A small segmentation model, trained from scratch.
Training: muon at rate 0.019, 38000 steps, held-out accuracy 98%.
Data: trained on rendered solids tumbling over patterned floors, 97500 training examples.
Rows from block 7 of a small segmentation model, named by matrix and row number. Each number is 128 + 24 x the weight over its row's rms, rounded and kept within 0 to 255. All counts start at 0. Numbers have three digits each.
Before each channel's rows are labels from the 100 images, of 14848, where the channel reaches its highest value: "top examples" is what is common among them. Only what is clearly more common there than usual is listed. The data: rendered solids tumbling over patterned floors.
# conv: 3x3 conv (model.decb.0.1.conv.weight, 96x96x3x3, each kernel summed), inputs 0-95

top examples: chain link; torus; largest object: torus; largest object: chain link
conv.43:140132130091170119143137136102100146118138122102069130159078112112147101142096121116137129133126134123099103157101131102149145123106153088064117130117132105093152123143106089130110126132176109149163157110135096127125115145120100118160132115101103126117122138153135037141111091127123128103

top examples: hexagonal prism; largest object: hexagonal prism
conv.8:110078129131134123110123142149113107147143129111139134121104137119123123131103112119143116090122089098159123138077142120128131118089124146166129148114120125133121105136139130128118099127137045119122122115140098145147026149112093134123094129173136118134116138115125121129122105105140130042

top examples: capsule; chain link
conv.64:135105144073143092123144124093129118116098126141108117133106133115126102128099140146119133104096153086132124134105119121128130154108132110127104121144109133098132090149095136128101113107137154137122128097134105149128158149126086000141102136151117122102142136148113150118112106156133124169

top examples: pyramid; wedge
conv.58:127035155140119158159080120128122099135131138116131146038090127102136124106143099128129100079149121053133129127144125139179100099139108136113132136124101134118121139132118101124147137122095130124117118118115165110130128128112141133101100121140140110141124129148115104122075144131138107130

top examples: egg; largest object: egg; capsule
conv.15:120134162125104124163092122106102128119128085121125143128127149129117126132116047112196087089123130106112138117109124128153106188126107130112149148130084132106118116114073049070138100107136121135169122129116108135111107116139111106120110136114117132136102121115143113134134103128119120107

top examples: twisted bar; largest object: twisted bar
conv.83:130104117169122127101108103110099103113120073123129141104083139129102143136096112185146126131120171115174134104107132115138142134088113129118140126127082159128147122142103078120123090137107102113147104140075107116124095100108126108085131141100117126143128136127203124137097085132110121109

top examples: bumpy ball; largest object: bumpy ball
conv.56:125137122129108139114136000103115120120105115115135133149075127134129126123123118122130163131136121140127128102129131118158138151130126128116124133130135115097137199113154119135137127112125125136145116115127130125130118114086041137113143141088135067119124123140113127130089135110104129121

top examples: twisted bar; largest object: twisted bar; octahedron
conv.81:118095147163154140104089129089103125133122124115114131076135159116129114122095107169127109099124107077116122131149177118094128121136132151156136170113087166106134110151094117120119162124113100123146143109092120142121109137111124041123142154132094129153146146106102139131098137117089125089

top examples: cylinder; cube
conv.75:042138176109094131133145127060081121152133117128139126111107123140123098104124124126119090135165134139066144105118137103141162148119080130123083123133086097124132093116128138107153140123126126094116129129133125143125154133124164121119114114100144110068116145098143127143117140094096126129

top examples: count: one
conv.68:135133147108126112132102132119113131118124078124125140125008125111135122135131124105127115117122128123113137129124121119195102112125112124130133118126127111113137118125068069109120124087129099124117121093120160125132105122118080112102135115135123139133135131202133112126096122133067123112

top examples: wedge; largest object: wedge
conv.60:047110152119117127125157128142150122103150124109115118114108132135154179125116184120090132140182104125161112130103112151097110112116138130115133096109085074118120123122125123129162113117157123143085078123109098145141121136120114120125121158083150155127130128097089122158111143111075147139

top examples: octahedron; largest object: octahedron
conv.86:113126159165134114136127114132134110108188138095104130113113135135119194130134109118128125121149105131209123175088130136107098119102142115162114119108102126128122132129134119076106090129102136152103119095154102113128143115140126155116144112119153125078092114139163124086146109112078092137

top examples: jack; largest object: jack
conv.35:139095127101076121119100121120117206121129142125121118084040071179110107118135121108122122118127124113101121115097119134119138165119124112107137133133102111116124128132126080155128115120130150089136099123129116072097149119114118125120064119115084132119139146119140128115132119162116129140

top examples: wedge; largest object: wedge
conv.76:141109133089101162133132098160127125142107106121133143120107136140133145118142131120125090124186146091132134079147096105065104114126153102127131133131098130119189130123073077113169150102101118131081143109125093131112115130117119103124115122134150138118140130098135147141095157108057125127

top examples: hexagonal prism; largest object: hexagonal prism; cylinder
conv.52:158086140171127141102120122139125127111122113131139136127081129105113042107162121084135116124109127104046127127174150109126125170163131140118125134089089116146124118132129121123123135102131090115117139105121103129146069104119124135132122108114102108140131121130114136115115091129151129061

top examples: cylinder; largest object: cylinder
conv.11:131141177071118085124087103116130097097148140124151146129126130118146140096151122108140084131101138139150139137113063099117114142134164087148120101132089140152148146145139134088080106116136167119126130114125097120109168139139128069098112125128123131106158142127107131139095143156093140172

top examples: egg; torus; largest object: egg; largest object: torus
conv.45:143125167124121120108103132117128113114111125148110111121054086105083124128123099120099147155135111139131114087126140097149122083123129097115095099111071127129117128131122118114132130141131164112213120109132150107147166132116096151098118110118143125099156154159125099115072128147117153155

top examples: cone; largest object: cone; pyramid
conv.3:112167124139132168130109124104123107093108112134096148116103132159139146115148127115116094134168119136136138119156142106131108071158128083146138132106085120130134123126117060126168137143119094131132131127136106115128082125137113158113150131130126125104108132143135118133081152130023104093

top examples: octahedron; largest object: octahedron
conv.10:125083141153115125138132105103103118112116140101145137096092127102107177114048110117138134101137123108182131117185152092135114130143075115127134118112083114128120122119085120137127160109118115161163138134112115122097107143130114098113113149106154120132106121128082115119100178117103104097

top examples: bumpy ball
conv.85:122130190125134122144112143127112121127118113131132101122153137124128142136116152134088001115118120125118159123143126151115133128139099121113117117116147133118090156132129035095126124144121096112142132148130166096139131127110147134098117133119121101115130086148117165110110141130156139108

top examples: cylinder; tube; largest object: cylinder; cube
conv.53:125101116104106107098142143132148106109125128147104098076067116125066116139140130132135079129122121128117134110110107110132133126123129107144156106116103110084092097129099116148107082117133164102116108134101100124123157143108134093120112135144136080140115145072092104074103120136090162148

top examples: torus; largest object: torus
conv.36:137120137109145128038156108136066147141121132075130152129107155120142110156119150134108141116126123133112124140121126111145146103119111155080092105111155134097151112138067103117107117130165089134130143111137115141096089117111148096135133125116154131116120112132134051154133118120142110094

top examples: cube; largest object: cube
conv.1:139128165127093103113087121173090131137094154066119175091079127094116139111142132106128154058093089103109145144134134109130140114136083116147105146124113118129136121133111138156121102116096146117127138115162085133112125096131102100118102105087115129178144135118151138108105147124118138131

top examples: dodecahedron; largest object: dodecahedron; hexagonal prism; largest object: hexagonal prism
conv.19:123077129115104149101097092124123128117098126159146144112091139112116128111139157097130165134171108106151101099157115090101096128155147102121114124106128109113117138153149119094157119109122100106111137111132123107125086147132118120121104133139053049097130128113110119096102163146149100103

top examples: capsule; tube
conv.62:144147162110136120081091158121121143088114107152069125136092085131116111153129091128178156163107148149107105137110119096131132212125138075122111099099125125112142092131107111145118123142141144122122146144125114140108152142084116153099156102142088098140147131140103114116100130133128136141

top examples: disc; largest object: disc
conv.29:134137120126138110114137123146114130096136142105121153133063137125152097088123156119097121133089110139122129139124128108128129089099143100132145137135111131149130117132131097121075139052136115152052149100143133138174113124123134172087151078148103085133119144138173123141113088133115132125

top examples: tube; spring; largest object: tube; torus
conv.4:129124134147112129086165114138143124134139120164106121129064095151073150136124122112154140135109122135134129129132143138134144167139108102163125103107140113123102107125085081131128131113120047109121120140118092119140056132081126111128158132134161119144120127167131133109105135114118138062

top examples: cone; largest object: cone
conv.9:100139156147078165107121157138093125097084117116133143117083125177143133126091131132116127112152107129149108092165101142106080150163125104137085121126108115111124115093132115123154134149127121053156142129138062144125113120131092111116138148113134097092104115116131121111106170124127134106

top examples: cone; largest object: cone
conv.80:151050140138110136115097133123117125088129134118118153110122128058133145124127139150123123132121137179135136083128118124138114108126120138090119133081123134117147127107120122128131187125120116159099109075081089160105116118116111139115120122117085126098098164134110138154115140147093063124

top examples: torus; largest object: torus
conv.6:133128150108149108073143124135154122132155078141138141140094118123147099143126116122128087129088143121106133165099125111121132109091142127139143101124103129139137140118016111125123130165153145143137140128148120119122151131085113136090113119138124082138127126169107079162124098126080136133

top examples: cone; largest object: cone
conv.20:090130137156157137112092125141132121146098117131110158110096144068135168131160123072121126176136126088170136091120120119121159121133131107089134142115092107120131133163108115100132061138110123159122077119107105081112121093121095143114077128117123124124169136101124128128120129095132130121

top examples: star block; largest object: star block
conv.61:146120142112155140115117127111119112134135066127131126075061076109123135123108119148120117119125082117138116115114169151142066130125133103120146119121134165126122130133127070174150070103115121106131137130100124159121129136135135151109143119106143143149099126125119092105073120104071111138

top examples: cog; largest object: cog; wedge
conv.92:119088162100128107106111072116162131117156065178146148089115125089148086124120137118123110097121144105096131136134114155139127178110125126169155128150140150110135114117132141128131104085132165093098128106125151142104181119125113131099103133139127137147147142164111094141096097115106137168

top examples: cone; largest object: cone
conv.22:117123130131123154100127131162131111104109092137114105118073107135113149103143104108147105161160146126123127132131142123140127150145102089105143074101114130129102110117115113119150125077118083118155101124113083122098085131105145113073142139185106070108113115097164095116106142109117124092

top examples: count: one
conv.25:113135199134100130160108140144108101112122114129120108143181123127105130108126123132109031150124126129122129125128121140068118148117128130122109128138084115126113114121113046118135118126102109119122120150119105129145114123114153149068118134141133091130127134104123096109114127124063141111

top examples: sphere; dodecahedron
conv.82:088108187124118142126122124131132116121142074128132145106114115112118135112114137132138062129144095103133148126106135103111173124102110101133112119113160114112113116121145063128140132084080150098150104115119192118115116158144112145123146108132129133126135145156117109150128119092208098117

top examples: octahedron; largest object: octahedron
conv.90:090114147049107097127128111049103145090095107111171138096126128095143172105125131137122140132143095124123106095117105122144142147143152123109117118126110120124149120081135131148132184129137125141118136100119115149072129108122126131116098133131138131081112097125119123140126189108109146116

top examples: egg; largest object: egg
conv.59:119180133133130136145122140135105120111156123086082154146089105117140131122117141105107129168126108159127113146117138125154110096119126037107149137085103128131141122126116100101137124158141076141124143127123125113128068105115102157093173121144120142136120119141138127150079127101107115069

top examples: cog; largest object: cog
conv.71:136092154148146108127146108138150135124134119165166110084103114129123071102146160121083133125086126106098118152106141119141138117091118160163128154111155139118127128127144113130094124114148057120105138137119098112153063126123121121100115131140113165141130127134087098131144069139131138075

top examples: cube; hexagonal prism; dodecahedron; largest object: cube
conv.54:106108154143110094112099121116117127136155167105147139081125149132120141137133117111121045116088099110154111135149142142145076157131117135124116094102089108114118098116099090099092143132140100122128124108110064120118111088108124089132116154119100102146117125096125132142113150106074113111

top examples: dodecahedron; largest object: dodecahedron
conv.14:116100118118124113099072100162119120155105159143157128116081108114108099062140121109116186110104124094112107102107110119138122126135103145119134113130152117125107136114134132126098086083139118117130119106123103109110129117120175114118117136108082037119118115108126118120094107125167135133

top examples: cube frame; largest object: cube frame
conv.69:127097113130103139140053107123102114131141180107133145099062125118114130133102131105127161093127114077131125114141142130147124126134108140122116121119117106120127097108144112143137119124113145099112120106122134102121152108091055144164102119113038132147120125156144109131120134117174123148

top examples: torus; largest object: torus; chain link
conv.27:126135151110144141148134131108129135112109080116113108131073120101126097119103149113120172119122121135127081114126125111143148090120142095119103179127116095116130129160045127122106122095111145141128124098124144114147159136150066169162123099105112087106127114184127131099111124134096131156

top examples: cone; wedge
conv.38:098148152139110121121079140120092176102141134100130154130073144154164150101111162129133132074139071112137096123156111092142124135158136129098136125139098116142136142103132094148128124132123103117129137125158139136139105131143114155126123156074134078124096130139083131109105166101075099102

top examples: sphere; largest object: sphere; bumpy ball; largest object: bumpy ball
conv.57:099136125114097111119097126141121133134075129138135136146044115135108105112133041118131150136120132122118137062105118120141140154110075130129127096124122131124092137079109116121109121142148102124153086112127096123126111097126141102096132120065101130132104104123125132110127109098138118108

top examples: dome; largest object: dome; bowl
conv.94:053127151123130102107131135134124131120162115088114127125094130143118136128148111125112146140140126127129120103137128135128115112128195113121151135126136101134158123034116116123130120130169105123094073117090108103134117169152130100089129140119100128143124135125108116146115132049119158102

top examples: disc; largest object: disc
conv.74:136103172109127102157117158127134119097151036122116155135083113117137102124109107089139142137117134125099141151107133144096105104101128106113178102097129121132143110133107077126126125070139131136115150104127109124145134121143131156114084120156084116123101127141090142145074105144107144126

top examples: octahedron; largest object: octahedron
conv.79:110120134155127136131130102124126120102126121108103114102086103143090147111158084131126113120104089134143099140208210121116118120163108116130134117116100110106110128111130129171090183114117128126169096122084122110135133106123120121107118123092134135134088113125123105103091151100094108121

top examples: chain link; largest object: chain link
conv.39:139061128136159129154110100131063133124151108085106155139082146087165145141137127127158107080127116081126116160143171156136122113143134116099117129122108131088137137123130089134123148091132130149145160118144102158131127115137089118175110129165140094136109114159159114160096136107117126126

top examples: bumpy ball
conv.87:106125156119144139123106105120104102123120094120123122131086115122131119145124162133117090095128127145136032135137099151129114129128108111124127111127052135109125130147106182101122117116115115144100116096125186121130132102098103146094132134117120140124113139219123137104121137134152133110

top examples: sphere; largest object: sphere
conv.0:114138122111133123142115141115131112126115129148110107085114105097113128096141105136146139128130148121118079096139104106151129122141137130126120140136133122074121051126120152099120119124124127127136109142111124129136133138121133117000118124142103137108138135126131117100044133130156141119

top examples: egg; largest object: egg
conv.7:130135118139135128074104117069121115121150121111123142138082112102154138088098121108135142137123101135122129154124139085136127150117133119134105094104118118110148126109146119125130129132143063140154130105135098101120069124123092113074138146046131165141124131128125135165116129121108099065

top examples: tube; largest object: tube
conv.18:116116121122105121094112133127167120126099150179113129122048129154102133204113118140116161134108134118116121081127120106147129121136101109148121111153120111026099125129099109134128123124115134122116100108127126141112139134112076132082133123102109121090150140125129133099107135141152135130

top examples: cube; largest object: cube
conv.41:124094095137089142119079107173124118142147128120122134107025125124094145121134118112117144091130115094142102115142123135130129112140122122122136100121123087127124108103125096121128130066136150121133115109129114129119138115130147127036103113169133105153114120137115115116071139122126148142

top examples: sphere; egg
conv.65:132113167112133134164149131129123106129129103107110128132120111127121129120124130093137052146128125089110110121117122139217100128133127139117101121103130138124121157134121106113131135145088112139141117237137110127111124118076121126098146071125111121122107108174144136134110142122133125120

top examples: sphere; largest object: sphere
conv.2:133120175093117125119100136099124091107122113119118065122086107133073101126124129115131075107115128093094136115117142094173121106123124137120143111133127108124122120090134126109120112136103149112093115143114180135119147121087136083069108129118163117135142120113071123089087105123111126148

top examples: twisted bar; largest object: twisted bar
conv.48:121123144126116122089114092091111127163140056112152114076096141147117127120094126156162106135124140111092132119094158110110148144120120154097176109115120144111124120129115090121141146142121090108123126143105110111152107107104132105099140140094116110131132123096181051135082139132127113100

top examples: octahedron; largest object: octahedron
conv.23:098128155124154129136113132138103149140074131146093111112104126145121107146112127108132113105118100107130114154152072134101096131148129135112149104116154106118154127108131085164121132126132139028146156094129095100164122130139094133117101106100147135129120113115132160152104146081100080142

top examples: spring; largest object: spring
conv.37:119132131136120120071097074116194085104134126168109112110074121127112134155111117143145127135125136146127136109124116131138131118123101105188131100114077165168110133125092112121136142111108139115127110111118125121109137129212057127137136124106132123107151129122115103124088130131122120137

top examples: count: one
conv.88:127126122124139133129105117133129107123120133128130128108112124125131122137125132117141084130136136129124000134133138125129127117133117124133129123111123133138125126123118000106129127113130129138132129132131110131120127124122110103110122118128121134130120121162137150129111123123106125123

top examples: dodecahedron; largest object: dodecahedron
conv.78:113108130111132126109063121145143133130108136162142076112054128124119084136118123135132144111143176106089111125093138107142132169066119116133132123129122129120123067130141139130134119127155094115146121108113125126106074127125149110119129123117110060110138116116133119118101074131142131082

top examples: dodecahedron; sphere
conv.51:136105155113141156130130108105126144116098135128130119112079097118146118126103125144091071147128167136119106097117121106103139123109080130116125128119027144130069104156122099122146102121127109107122104147140192127101113112130117132113133120130120133116119154095117098114118127165089089111

top examples: cube; largest object: cube
conv.95:145077157124123108128118132133133135072153123138114125106093146111125148134120136113141137150103156059142126142137129096123099114165117092112129135126149119137112137144096124131114172117110133081135122094134127108117143133124110112119101100139128133104085113131118127112110135113103004134

top examples: disc; dome
conv.42:124129143107136112135084132119123124111146118117128128142131128127134148136135155110140093122140121112129147136121120141128125134140130115116109118117118111115140129125103103119138123108119120141050124148125153121150122123118133136111124000137110153138116127090126148137115140133125105126

top examples: star block; largest object: star block
conv.84:141101119132158129135107113119119191131107125115134090061050149126126116143118115128133114096116152111112125159114137137124104149121144136118127131156056111119120115136131040163120108109114109142144125132104129159117105153126134141094110108114142137117128110168126103104108104114086113118

top examples: dome; bowl; largest object: dome
conv.28:177133137140118156117127122094119126111097121146112145133107113142142117134118114115102139136124128141140131127130139111127122097132012115129137140108091133124092122170128124125149130133133124109111166111155096121117119014121136117110107130154124129148123065131114115132125122134122103115

top examples: star block; twisted bar; largest object: star block; largest object: twisted bar
conv.72:118095163168123125140129117112129127084134115122134115081052159139113128133114111157120118111136149146146156122123107124153142145129119114142091143090090108115129103109120089038135155121132135129141149146128110044151134128095117134085125114104141126096158127145130121125119131121098115139

top examples: capsule; largest object: capsule
conv.31:136106116121144123142099138120149141118108032150102086147085130121125119101122136129157130129125141107107124134101122118136140229108125109125119149144114125125120117142075086128122119125134112118081130111099111134130112147128118065119104131117086149097151136128126119139088108138096138118

top examples: cog; largest object: cog; disc
conv.73:082141137119098133119138130100138095130153077118112100108018132144106137112148143151118117096150102128126139103116101124167092129139196143135075133124162135122142115099128115134152141117084122109130131117115131129127135122115143115115143074127113133123126127158147139094151126089121155131

top examples: cylinder; tube; largest object: tube; largest object: cylinder
conv.67:109084152100127127104112126117110119113119140083114134124098167136136127121118134000114141139141125088091119108162121112131109126152118125134123143208110132131125124121116122127126108151108130121125134123128115062094155109120105107100167127113123119108142107130133112126113128143124116144

top examples: bowl; largest object: bowl
conv.70:118137132115129124107150119122126122145126140099126166130106121118165116167144115132119122128134121138121139135116122125128119128119106134121133198121107135143127135114000120133129127107116114150136130113136113124127120099111086121070141131132138141137111110121145143166125114105126102114

top examples: count: four; jack; star block
conv.24:132110163134131129140120078087107093119117113123127096102115122120134133117150151108111036119111130096102118130116111142161103150141127139117118124103103133120111092139130033123155133135116123120115133161117168123137125139158112138154138168150147087124118125125125064102145120135092121108

top examples: jack; largest object: jack; star block; largest object: star block
conv.46:130113153117151129115142121115136206117112072152094104085103088114107112112136134099099104140122142106079077107148143119130176115160122136133122140098081125103124125151126126135130147128112125151124140143109135093152140118102161134099155122123127120126135127155124121097126144150036127124

top examples: chain link; largest object: chain link
conv.66:122103154116130121124099117061122099145140155139122123124123089134138115142128127102135109131121141093118120131098113146149125112109165119106122108148137111161126068135089140101126134057131094130137129111121128101127108137069076061153129106145106094132172134081163116136116125144136141104

top examples: wedge; cube; largest object: cube; largest object: wedge
conv.55:143144177110135164114095093102120126133143103106112107115114156103138137131082135136086167109162152109146090134139144089085128070143152118100094131116120111092136129115142145128162140101119137121113152107146166144115124126114086136106139050147128161140126110148083119125092140121123151134

top examples: capsule; largest object: capsule
conv.63:147121123127122118136126131126166104106125073147108106120062124138123141050132125119134096132108122120141128137138081108125123146148145108143137133143079133070119103153108099116115079117119153096129129113123088123110148159119152096091117131120127112124155153150103118108089141152071169149

top examples: hexagonal prism; largest object: hexagonal prism; cube; tube
conv.26:133131156116107118086125114115106113152145120109108133131072119125097097122157127116126176130118116124120131114127099081106150094095123102093198114128133112121125145120083131113114124118135179147122105096137114124076180098109148126107103146085111119167080132138099156116139107123120133169

top examples: wedge; largest object: wedge; pyramid; largest object: pyramid
conv.13:135121132137131181139104133124137130125083120122128144118110166138164118120114167111130060158148141112139092113158113152109084120153090156138052132132090126129075118134087086115155136123104111122125117091123110135113103125135137121100141200134148123120098117135116128135112127133088133109